python train.py --model="image classifier" --dataset="made-up waving flags" --train_examples=97500 --image_size=48 --crop_scale_min=1 --horizontal_flip=false --targets=["layout", "emblem"] --num_classes=[15, 8] --arch="resnet_bottleneck" --norm="batchnorm" --hidden_act="relu" --depths=[3, 3, 3] --kernel_size=3 --stem="single" --avg_pool_shortcut=false --widths=[192, 384, 768] --label_smoothing=0.1 --loss="cross_entropy" --init="torch_default" --residual_init="none" --optimizer="soap" --beta2=0.99 --learning_rate=0.002 --beta1=0.95 --shampoo_beta=0.99 --eps=1e-08 --precondition_frequency=32 --max_precond_dim=1024 --merge_dims=true --one_sided=false --adamw_lr_other_params=0.0015 --max_grad_norm=5.0 --ema_decay=0.999 --max_steps=5500 --batch_size=256 --epochs=14.4 --lr_schedule="cosine" --final_lr_fraction=0.1 --warmup_steps=1100 --weight_decay=0.5 --adamw_weight_decay_other_params=0
Rows from block 6 of a small image classifier, named by matrix and row number. Rows with one number belong to one channel. Each number is 128 + 24 x the weight over its row's rms, rounded and kept within 0 to 255. All counts start at 0. Numbers have three digits each. After the name is the row's rms in percent of the matrix's.
After each channel's rows are labels from the 100 images, of 14848, where the channel reaches its highest value: "top examples" is what is common among them. Only what is clearly more common there than usual is listed. The data: made-up waving flags. In brackets: how many of the 100, against the usual share in percent.
# convs1: 3x3 conv, stride 2 (model.blocks.6.convs.1.weight, 192x192x3x3, each kernel summed), inputs 96-191
# convs2: expand pointwise conv (model.blocks.6.convs.2.weight, 768x192x1x1, transposed), outputs 86-171

convs1.186 100:135114118141142134125150103131113117123140117111133150108155119169135122135147073159114152121105129100140094169125123127160114133151123115168114136125122126133117109137137170142120159140139172134141157090098112127143152135107102125166141177149095113135148133159136117090076133131223151155
convs2.186 101:136164139126077117153116084095133130141093124140150139157107096125122112113132097133141133106124128112110123154117075119117105103149125120138158159125144119082146151130131109125070121105123107127153105127114085158120134125147145123143158091153147095119126076
top examples: rhombus (89 vs 7.2)

convs1.35 101:143117127144092136126163111157145125088134154084110143138138108090105152102140142062163085097118177119112124112139090126139102145104113102154125109110135121091099117104139077117131111093122104122096088114072120179120090122090148117093148134129123116089127153090112127150160122125102096129
convs2.35 107:126163109143115128115144138153121109098149122059085110138081121102100120153157116161137159137179151105090100114121126115116112180160110120107119145143085115099106119112173142153128118135097106082117117114130141120094116143171162121139152140100111136124094096
top examples: triangle at the hoist (35 vs 6.4); flower (33 vs 7.4); gear (27 vs 7.3)

convs1.164 104:178142133125147131104140154117156117185135127193091112110127117098126130139125145128120136088134106134084134132091146130162133153105147143157125116109104137129105126099147090124123152124132130155133099093131153127149119108160121155096109134112171157089144138108112085130146156117141168095
convs2.164 105:134141129118102151127133120094085143126095128118166130124103121175142159113113119132122108078130142129137137114143125126152130119123124152125121130179101095138109089089142142103099129157120149109131067092108120117141126091112103140102090144098171124122205124
top examples: saltire (37 vs 6.7); diagonal band (32 vs 6.9); star (31 vs 7.7)

convs1.151 095:101145141109095155136127145143136126176152106107152098110099124109084156152104118136145150113106167114105106157101146141138115137096134082125133132148119192084140142127136171163136158117148110117124101138143129127160100153184134145116114137137142160096139128134163163182139139160108100102
convs2.151 099:141148150111121142116143160119141122099125127114202085125123097151131153165156113117162138085134121136101140163119128119125146063127137137114148107133135090118131118086131081125119123143105157046118112142128101153131120110094111145115138146141119146125120087
top examples: diagonal band (39 vs 6.9); saltire (26 vs 6.7)

convs1.171 106:119099126123154123160120132114130084123104127134126125139146152137179148073130166153091120104153130155102129107131159165120137158125136112132101145115136114147138121143184140104117096093121094135127106165135152151136132113089127125153106104156153102106121121105134114132109138125089134131
convs2.171 099:117129119113061144108125106127136124154102144126159104169113175107086110127134149124130138184103156155117132089113130112120118124104132122118168121171129170159119072094137149128087119130182138149100155076146151111113097104125115133124125120134148131143107075
top examples: rhombus (46 vs 7.2); ring (28 vs 7.6)

convs1.113 107:155142120126110129183137093125131122127089141178199101142123085102141125090099141146112125111106101135120129123158104166134129132144144141149131134118074126130162086154090106098098160165134128156127099150156118116131115094103133105097148140124120162058138123133172136128172121122183092116
convs2.113 102:111140102106142125154101122105127145117113146076164122105144141180144113142106105105149121109152148114120097120119122148106121144131073127152127122096186082170097131108112127105140118111095128103131146131156160126150152115114186118141118118083120122151139145
top examples: border (51 vs 6.6); crescent (25 vs 7.6)

convs1.91 092:089077121166093176164146144114153133123124144120139155154146145095084085123202143120130141161159107093141149138121125113121116121103110088162128109133128168142111096138142106107120109148119154126129119112115107102094124136150147167090130139092131139106141132136118126082133169119113110108
convs2.91 095:128121092155129101135137125107119108123129142128136158136126126108073119128115118113118140152154141131121103148167093124135122106104129129094153128103110164079116190142131137123132132152116115088095122127117120131132126131096133137121151110121136120152103099
top examples: flower (98 vs 7.4)

convs1.33 104:108146107126105146135148097146118121072147136108109131131128119147116123121149098131098147145115082147116109143129107117118111130188109121126108145104115125110077101129097154122123163149099090082120168103089126128171116116133129118128094135093125134143117174137122134108127107130125085072
convs2.33 104:122095114165110111085139096119108116185161132101118130108096109118116156112161104090118117130123108135148153146156145143103110091130130143095088127139074097124116117157097109181161156089125135105072150127132164134074114122119151129114141083124132126131139133
top examples: rhombus (100 vs 7.2)

convs1.49 105:095152121157127154126116153140096164119113135099172101139134168193130137124120152072102157152116120144114139147107135124170124128119093134132120106155150121097098106149172132161115114135110142155123141119147104189150170158137159146129108190114109122140144114128166093091090120131142112130
convs2.49 116:120105132118136119143105138087121153083161125118148117132102128127074151108129172141122105163126111100086091111118120125131139102130129130152074137119108101138164155113137100110121131128190113109137100111122097121107090092160123095092104104120109106107108123
top examples: upright cross (49 vs 7.1)

convs1.78 092:142118137175123148129117135119131136156110125172169139110128099093133117121126141112144139103172187165129110110114109176070170107168098116137160134129084136099098107130146140107107121094106123164127121099120094150095105150131141121159144152145169131127138141130140131144149152140120146172
convs2.78 104:127103119110104145156141154130100107123128118121132108136169144168187106106101143134107141130107115114121151126116102111184112128130140171121125119099074124128145133107094094132083115156173116144149136090149137167134116164140067118139142111136138179117129132
top examples: circle (29 vs 7.5); upright cross (26 vs 7.1)

convs1.149 102:138156152110087172133153099111137115103129112110177173117143093088126124142149174193122117129112112190130114106135141131173107146170130135084144162130111122122086153095151197161130150082165148141150134099082129161099104117129141091111139162109136113125133106132131114101160122106117140121
convs2.149 096:144180129131119112110147153120126137139138129116147097059136133127142176195111145153132145124091120076114100130131121151121156067158122134128130153129124098137118135089163144126083153118132160092104157103071127110134093144095098120110112149121129119143155138
top examples: rhombus (100 vs 7.2)

convs1.46 097:113182106116063144135150163118106109124089128119129118134141085105114070111114124127160135119133126157135120126093116139070093143165149077152153150125104093113128169136148162098146144132124140127129113104095170189138139133140122120133184101150106131115125121143139127120156140135129128101
convs2.46 100:142107149098153126147094151145131106114175136117149167127137111118145108134133114108105112094151144119129107169168100117107139136144094125164131119127127085123136169121140152167085094147151113134109187116104117099110113133143152130131138153132116093130152116
top examples: border (66 vs 6.6); ring (29 vs 7.6)

convs1.104 082:091100089084112128135186115114137112098070165102107098108089095104141136102129123122157059124151109125121113090121091145141092119121126081117112121101131128134103145067126087137154113178143108104118152139125138130132149139127096114134140099081117102111128141158120095147131117149110081135
convs2.104 091:108124115145095130157147097139107147105132134104140116145134102119114152127130121120156099164165121137114146094087161112155138113183153130135102136119132118119087160122126117142114140116149122139152154091147161150137138134104146127126126112131150125126128110
top examples: star (100 vs 7.7)

convs1.66 099:085144147125135142118118109126123130142133122169128142118141156169134135158108100173133088112135155146105102153137091145086135124134127172121099184125113131126097136164140142107094119110114123137108153131104220119146136130157114113083088144130111104116113110155162115136147116099181108155
convs2.66 098:124145132123151129209131102131112130158117125115169109145137167163080131118136091104158152131156104118148172152167118157134139173134148123126124123119160090118101090106134093137128123131108151084117111135128142128134109124116140124117110150139089095122134123
top examples: rhombus (100 vs 7.2)

convs1.9 095:095124113136115111132089100127119152046129113107121108137141125106152151101172151118106103105097099107134105121087136135103115115123107085106100124130122123121120108138118119134121096117146092147092117099099106059082110122110124110115128103125132120082101130105120116128128113121117107126
convs2.9 110:105134117169138060130167097122123082125144138112133124170084170136104129115140107132127142188153177123133116143093144117119179124132101115105099122128147101061124120137117146128133168116113137132117148100137123129089155135121121160158158096104166130141167136
top examples: ring (81 vs 7.6); two vertical bands (26 vs 6.5)

convs1.168 094:121127115136169105158143117108112121148082110153099111210115150135112118102148126130119135099126106165135100113111138121092104105129106087187121073110084133133133176129138153082137105145120164149095103148121151141187111092092143108142124120128149090139141149115139151120105140166127162111
convs2.168 092:127094124121118120129116139120136126129128115143114087110159119131147114132139092135154144154120192125116124178121141113106090116178115102128189143114122117119128139122093133090115132149092135141150096117131136104120130110132089143116109131137124113157106173
top examples: crescent (70 vs 7.6)

convs1.87 090:136113123134139150125106106101129113117130138120213151153121122139128133133112151129123126149100098154080133078101117112131133094108084082140112139107128131124137108088132120116100155163065145147145146113150126106114158131134146157199145152136157120189118145093139121131095154105164139135
convs2.87 103:144173153130160118121112203116121124087099119088110104138108102129138120098123110101113149138108093131102101150122168150160103123128116165155150168141171117124113142144110116126146095146155142128150144112156134125113140122117146165094131120134127141116071087
top examples: two horizontal bands (35 vs 6.9); circle (30 vs 7.5)

convs1.114 095:162116093143153080085135119155069106137131163136124152087110137153127148107126143166134185155141076128124123091174150139109111145123134143120143146121110128155128161118134132103133146155136107143131108120100118121158142091121111111123101102146133145098107158136111100152128075083137121123
convs2.114 099:100109126114131156123112146163105149146155114139107107143144118124132085108139101104137154098143174151089145143070148120107150147108099091088172111143120171138145125107111138115150075078146137170115104115127093123142107115178115141084118119136148121104094115
top examples: star (84 vs 7.7); diagonal band (26 vs 6.9)

convs1.118 097:102150119111100178138133150135120115099119140102133132119147130101150112126114183100175120139132115153120157143104110126091142138132111067171149172162156109200122138114150150119120123152120135126142115163143158151112123100124101149139145092114117108115094111149171131155131140104164149139
convs2.118 086:137149105093156119119102208124123142099100149121126124102144147130097117141136142131137156155133134161143153088133138127167127100106131126113108146120162105130171133104182112118114075115138121183148166130131120128131127102175147121177125119131122123088094111
top examples: gear (100 vs 7.3)

convs1.72 100:080111160142111106133137143122178095080163137135146129102124151140105128134125155161116135163106163165107169173126088157095121115109080159121152133152084154166120141113148124129117144090147156127166171124152102120138154136121143110103133145154121175070153106127174147100098102109102136124
convs2.72 097:156135129132148079132140108159136113146121104126133180107135120130110121133135136129087066149112148149095119138143128108141122137083115116139133113118145177074132150107107121109106130143115118121130131143135161142133142145145119126111127108144116120075118137
top examples: rhombus (63 vs 7.2)

convs1.70 096:157123168114123149096130154145157109110126137127131149136140155072151098100148103104119088145123176136119128110139113101123119151142115108148141128111133114085121102127095091141131099118106166141106084127084110125114150136124121132113111076097101159163130094126103160107153128079134139127
convs2.70 105:138130150138148152116121112131108090144157110182086156159123169122180135142145088088162116122181129134162112136151109116136107137108138116121140129109150125168162119144138140126153100141128107073130091129129111150145095145142178140156119150130141137109099151
top examples: three horizontal bands (35 vs 6.6); gear (33 vs 7.3)

convs1.191 107:135134122147126085138140136146126120111147131131108141073143086130113141151127128174120169204130119109106142119132115137122115118080106132096154136129139131150129123102137147121103166116117198137145149118123091128112095150138092121137113103106121155104125113130155152131115122120165125119
convs2.191 097:096121107129135132121103132099127137149168142150124067072137130130101086127124153144115109106126133113161142140118140090105109147134121087149125124176180057145113146114147096083132109118170115145121090131151103131119106112129141134114096106132126134122092086
top examples: saltire (68 vs 6.7); rhombus (30 vs 7.2)

convs1.40 093:142146119162126124207120119134131153136197109115127124123160131080110127140108129182137120105112147098144157192113154183119129139156112097177110147146138107119162123113153151152096134125103146122155152113147101139114120140119122138119125123144111143140139128182121104138123142121141115132
convs2.40 100:162151144146159122114158089160144137126135133134181148111141139142137168167161112154116135089097123143125099129146083117145115121127141124145156122120097086105119147113165105131176158143168138150159120146141134103135120098119120084124108085182140145103162120
top examples: flower (100 vs 7.4)

convs1.100 114:164088126137113110153112122124102121164138134128107136119120110117140127124099108142154119124125179102136115156151120120121111095161110094107121134158129138139097129123161158126126128103156087148110157132185090133103098157101167106129137112096125164101102149148118160086102084141151094138
convs2.100 100:145129135134143164132107119133152138133108125170128144131114137127076113123090144132137161181116153115134156112083108107117085131122148110130114105155120109116121141146096103118082113125160131135136110144151148112141132128153111138144130123070074130132105107
top examples: saltire (63 vs 6.7); rhombus (29 vs 7.2)

convs1.141 104:179122151153111131119127087146149133153160118110115154123121128117175128097134115110114128144126149095160115144117143116148144090100126184118157092123110108149145120137114128117141110125133126127162126168130126107153126122121116168135163135106123139139140092142167137111116067093124140121
convs2.141 102:150080141146134151157146133102126153126107110126112081137103123167105113135115118122105103171128137109133112126129126150122105141109151118103115122164132106121116156135124126135122176121140126126131126125122141116120128163129155156122124128136181131133133117
top examples: triangle at the hoist (61 vs 6.4)

convs1.162 095:099179129142164102129135115097096144116130155137120116126099095143106149117116095132126113131123121115161104118096118109157100150169080120135113130136109131105111112154119177136137137130177138143105111119134141107143145138149156122126120124118119096121149113177090117155154172087148111072
convs2.162 100:122076129142174113143112147106113147122113149100120124109133107128190092143144142130149101113143154152153100103120149124060149099141092140125092112126116131105134155117141155104137120181141150132115135130151083158140108158095118125121135134106105125103141166
top examples: star (99 vs 7.7)

convs1.145 091:182153113111162079103119145124120087091092141099118116176147113124150120102122135150144117114085123131155110131106133129081141108149119144143149112103115090135095132074119130117118116124083156156141104130115156124113160082096145165113153119168135146117121145121130079148133111122167170083
convs2.145 098:150103114138053140128127109124123125167115128104113108123110120121069113116142096099131161084117118110119140134183141070113104124140154125128162090130091144136156103107104112118110146127138097127126111124096134105107104120115142117124125154110105138114107123
top examples: crescent (66 vs 7.6); ring (33 vs 7.6)

convs1.47 099:055117115119100129143167167129101123128104115096114157093144143080147163132150105148102098137167145142160094114148137135158116151159131100122151109126135113125158147060147142122174118180143130117107132115140143165177158126120089165128143090109096143119103142155150092188124132150134109123
convs2.47 098:126081136117166119193147142093164082081121112147146142131129121091136195119133130099107092170105146101121096117179156121082146117133144166130109134109107116107112170142125112133177145122140129153122159151118119153102130103108118098121114124125104110183138116
top examples: star (96 vs 7.7)

convs1.182 098:121139116163132149154149125164124119061104135140136160117090150131137152153161100131125097104164156121143123103130132123138152112167132107127145136140102136113089091115073097092107121091095131116129118157128130100174105128085119142138119133125094122151136122116119129099130165153125148141
convs2.182 088:119108141132167158168125133135165143146103144130073143115103115134129136136147090112132101121092145136155117126117164116136121134144111115139107121146120108124140101137127133151149130106098112116104130096138140113124143151142129143119112109138139128148153139
top examples: gear (100 vs 7.3)

convs1.34 087:149133117148140116095130186166152111122147131143115110093122150156149198144131123108143149147170135125141164169150103167091170103138100149089096139137158138119103090124136099117106109137109103136109123150154140080142111147129133101142105108161114126170114081131159159154161128168090090132
convs2.34 092:146119120110127142156084112160117134107093143098120127140123124106160109117118120107156135113119130121159102166097129138153126147122137115127151141118079138112129077150123119107116164156148143076117133148118103119121112107173130099120100117123105128132136143
top examples: flower (89 vs 7.4)

convs1.93 096:154128121135104097106153122141145126113112120160148167114109144162100162135138108144179133099150116154141151124152143114139115141138183138115204124108135140112103150119158117153119147084132133145085088094148133143131104176127131150132101104126115136160106114104121121143160146124150121140
convs2.93 108:108123132117139135137113114155110146149142124126114140122133122175199106125173094129076121157151138124126130160100125127152128115156129151135132151159133134110119123163112106100152108114131135106151108147147076178102091072150164150160156161108128110125152154
top examples: diagonal split (32 vs 6.9)

convs1.4 108:118147116131146128137118114144148137143146133086130109111123114127082133119119130079110161136106141145145131113127093098123140084130103105132137097109142107087158129170135129140122102115186126149134149099104121115137106182110132135141145194092116149099130118124131164117112121102119110111
convs2.4 108:176130132134077120142095116136104127080102092147150115132152134141097116126158140113110147132141108123114134098084126130147100139119143117129135100151106142115116212095107134138117137098155093157153152152120126124139148173092088124127100091143134088177152076
top examples: circle (67 vs 7.5); two vertical bands (32 vs 6.5); flower (28 vs 7.4)

convs1.45 110:115130102134136147120140098143108117117144087128101151188122136189135120138125135157130112123127119106138100105121148136143103099110135121207106120128154108113126160129126152131115125102158179129170120113107119131106091170145097125153058133178142152171115139113123110112099144163152161168
convs2.45 102:161134118103122173145134148159097123141072129122097119090113106144113123138098145142125138071148114122146155124153152138136112122095093100107172136125093148106101105101095132141109143153089170100131128132083118123139135175132128127085129147165089120131145094
top examples: crescent (100 vs 7.6)

convs1.53 106:139077141122104127093138154168115091140135132140155175153122175122173108121134167158106133113143117150168127147127168085126113144083178168115176135141146128126107177091153101143126141124146121124117089153102123177168154122131113127119124120174100127130134174163089120177115130117142158128
convs2.53 105:090158109113112124134154167098115156150122131182095099149145112128155116129155154101112150163096077101114110134122118172141106130102112151085119185142107154168150148106120160130124138095094110167132137100172157105127120106155160123119147116170160116114167096
top examples: star (76 vs 7.7)

convs1.96 102:142112120105135144118130111105152115115164161150122124119137124124146132133080114140118140145106110108123049136133123119134104134123139152123096150138107166188130105122087140111098151131176143107191140122103106142121102115125144109148161105136127158154137151135106129093119094096114106113
convs2.96 096:095147109080111141102128077113156146126092109103111129121129158142132161138118135145118096133158145135147116117147122169114118110153157111142082148122144121105126096125127099163115150171141134120150129148080124127133142160142122106117127115145117123127122148
top examples: ring (56 vs 7.6); star (44 vs 7.7)

convs1.37 098:129143117107137153114114145126114173094117115118141160112121116078112104155198129108132079082096123113141136121139163115099062146125070098096063110125133129114093125121125134091135132095086102110105105133117087103092094116119137139125165146091119116086141154101107136130111140117103079147
convs2.37 110:152153107156132145111117107094152112124134106124161139137076130115129127102184117148137155113055155143146154116066144108149159142153147150110093125121117108096086137133133148133124125161126092107106170119169132186141150107095125146156159152104133155139119133
top examples: triangle at the hoist (29 vs 6.4); ring (29 vs 7.6)

convs1.128 088:108105117120155122132107141114120119096125154118112145090135161095097099109073134111207131099163144151103132193127124106100148088107190143133161105139123166122080098108124121169147129122113092150142099154156144127128133156147147144131142095121138101114131150114096136136143113094088152109
convs2.128 105:124152099137135124124145119147094110118150098137130149144120101139190106096134108136163138126184162156087114105163150193153135091139124117119131163140151104125090143129105109125157130096130141120105166105120121164109129113167181105161126150105170127131087126
top examples: offset cross (35 vs 6.5)

convs1.71 112:131166124135109127113095110160120170131150131145106106128104116112128159158099148153129100133099106145138135142136093139133100178147107082106117109103117141146137137129147103193128132109129096104156128105140115082129160142077117150142106154163140112196154101131109133099105127127098156156
convs2.71 116:168117129121135115097101140188140108127121114113128123141097127115118122193131164132136162165115137110129141150072110116103130094152132137119091138140081108117104141128113102121110073152151124173120068105102069102129135143144123078144096129125121156122150142
top examples: triangle at the hoist (40 vs 6.4); three vertical bands (25 vs 6.7); diagonal split (25 vs 6.9)

convs1.101 114:144127116142107112170136159113127116136096150075106144148102145106128091122129133147189124184115124124102106170130135100067151142137140156093191144136108116142154118181122086117129126132119151166161121123151138139108151100159144134130153088082102164106130112105144147181116107104181114140
convs2.101 108:121110126083159158166117133127111136146154114117149114119124143101133117126114118159086127121114119125098147103110133112119128109084142114098105143111161098131119108124090099134123129164053146121107142152139077115148086120147135135169160132174111079133174138
top examples: offset cross (69 vs 6.5)

convs1.52 100:119089102131114127132150142126137126086129148141084122093127127119112121121136115117140157149147163088172115140116126140109116140102094109124197131105172133175099189101142173152159149113145156117144158142161124111128102138165133124123165121115091084138108133157163095147119118098082115130
convs2.52 099:123133120128164116178076138126114151103114135130131106099135122121152128124158133101128088137101120183130157131111153157093161131083103113127128120159157118144120109117144118104128120137104119135180111136152100114142169109131166112130139147150132096098102132
top examples: star (94 vs 7.7)

convs1.146 098:149176128130154096125109118124139166183149139154078122102123121131144157170129105104133122096150135149133132103142157145108107137125135151112138158161136119122139125144184114129140190128080114124137178140150169138129163134142182176112141102081127171186107128118113116147085134067127138165
convs2.146 101:133168151121156135090184075159136089127164119141163128121138126153159138149165122135076133052111121159100118094121125113099134160135103119144127146144102103138113117101150096128148112124100097119122139122137125126124131091116130102135139105109118139091144132
top examples: border (47 vs 6.6)

convs1.154 108:131161106097134152117147150084147085121122107123143184177152083140138105133129087127131125131134118136094149143135191124097103136122158176139159145115112136129132130134139126119102144118119124154107122126135167190124166144144117202131086116139135135118117139089160137153092138118130136160
convs2.154 105:152141108145173143140091099137077122120111181198124114127128085108126130177072144144126114106124110142110142168184131144142123120107134130102142132126124115118153160086138140095190086126107132126112145114115111145097148116147095127102140099069113128083124128
top examples: crescent (100 vs 7.6); three vertical bands (25 vs 6.7)

convs1.167 107:128128152101062144131143142128154072112113099122152140157124150122137113135168141166151116142093158178117121098113137127085165169161115110133132166068143109161151125178106155113119124093144161127090088115096130167130116116116147110104129106146132085110120122125140105132100152089101130162
convs2.167 105:120153152121129129070121144162090123115103135148074111142140128161144082130165128132115155076189108130161093124159115129157162093176110106157137142111133132134117144133150121117227119133092140101101122168124098122146095113165105102109112101136143089127148139
top examples: circle (57 vs 7.5); offset cross (49 vs 6.5)

convs1.183 120:112133159125136123170118112149133138082132117125136144093121095103100125135150158134166120164117170102107128086146110129101133157124116116117173133096142115150122151129161163173132161083181108103141143113111158128099056134132110089113122151121122119057145095127097101130150145122114183063
convs2.183 102:113142126127149104140095090104106100121131153097165127103109150086133118117129094142152104114119138085130113119126088112133122120138128155158109120117110140162150129120178155115113132164141121098114150125127111132125132142124146152132119132117078133135121144
top examples: diagonal band (41 vs 6.9)

convs1.153 102:134100120126106179130112157124129085151074128118136121156160140160121140095130152127103165121125167176103110101132124132129129075094202136115140148139124167104174125102155161138107126133149108124111064096118133126140156085134132121112124135158145125115169097141152106130124114143151129084
convs2.153 110:147152172149127087118126123119121116129095114129130128151119169132138163143100157119124090129130149129121121111133146157183140133113156146108151139132117118118146141131126136114164142122127159119110110146109131101138120077112109140105091155101144115137120138
top examples: circle (88 vs 7.5); upright cross (25 vs 7.1)

convs1.147 096:140130154126097137134139152140096129114198114160140172139139112148160097131114163137103115091106109116129127133152148140175087105139091136143151085167151152177115126117131156164138162115079151113106099122178107105119129118109144109125106111100167144160159137148137101141131083138162140084
convs2.147 101:111153139100060097089149076135114154143129112118134117104194103170141146143130111115125145139058127107119161115142122122089165139115142098118103157120126117126153090105095160149147128122102110124128126092161142133132101111100132121080087114113126111097146122
top examples: flower (100 vs 7.4)

convs1.90 102:121117082105129099098097083162061150141133109155103110134094125123161138158157112125108137116164151123112114128088148186143125129131146124149120143116105159137100156151123121139162125143122122123094109129091125118128106141119099114109117156150106083122147171120150117139132144154112098152
convs2.90 092:127112132129149175101110114104119143139154130126145110109147119128078114152124164092139149118135099105086097201144187117094086108132079110103161123118120107134115110146140136127125134117156102145166107086113154070105132124129129128123153070094154122125136111
top examples: star (100 vs 7.7)

convs1.156 101:096096128137154175153112168128125118134151132113106124217148125115131116117104138131133112131124129132123154142126155140119154137138112118186123128135159137083116111125155112128136140110142130130130128139129174120081103135142087204130117146116152115109141104128136136126105126164155141144
convs2.156 092:117114115125155160157114142116130115124127137144157177106165147128140140113130147082115151084131135099135124133171183073172102158138102120091146176144153097137151152116122100115126121100131147136100102145165153134098107102123134165113102103157171072102157172
top examples: crescent (100 vs 7.6); two vertical bands (25 vs 6.5)

convs1.116 113:176152144112143119108131133154137134096135136153102124101068114102092130145157140163063132168137134118135126131128103131102105130128112146145194103101157110157144133132110133121102126110139135121193162147128125085127100158160137125154133137121103130131130144116131152128141145103082152114
convs2.116 107:116154126084157111139119155124141164078117126141115164099120103138157127170144144160103149131147146126113128121175088133113100148094144106140097158130107108116105094135155122167118077113132124130134123145106141131163125143140132146128145131141139108107117137
top examples: saltire (78 vs 6.7)

convs1.133 099:120163093093122127102162082100130127135144099117155145103110110120138131178137186138153128164150111136140109095117121156137130112170141056115096161132147163087146131137127171159128126143166149125112138158111090118125118141169115115168148142113132124110123098166121153147108094114104150121
convs2.133 097:118154130106113091138154153168141173110115116119145114176103160132140150130121111167136130126133095150125130084133136122101160147103121133135107136137140099152119138122115097112115128137128137167129135120131099129144126098118125144125129154131105122117100113
top examples: rhombus (38 vs 7.2); star (38 vs 7.7)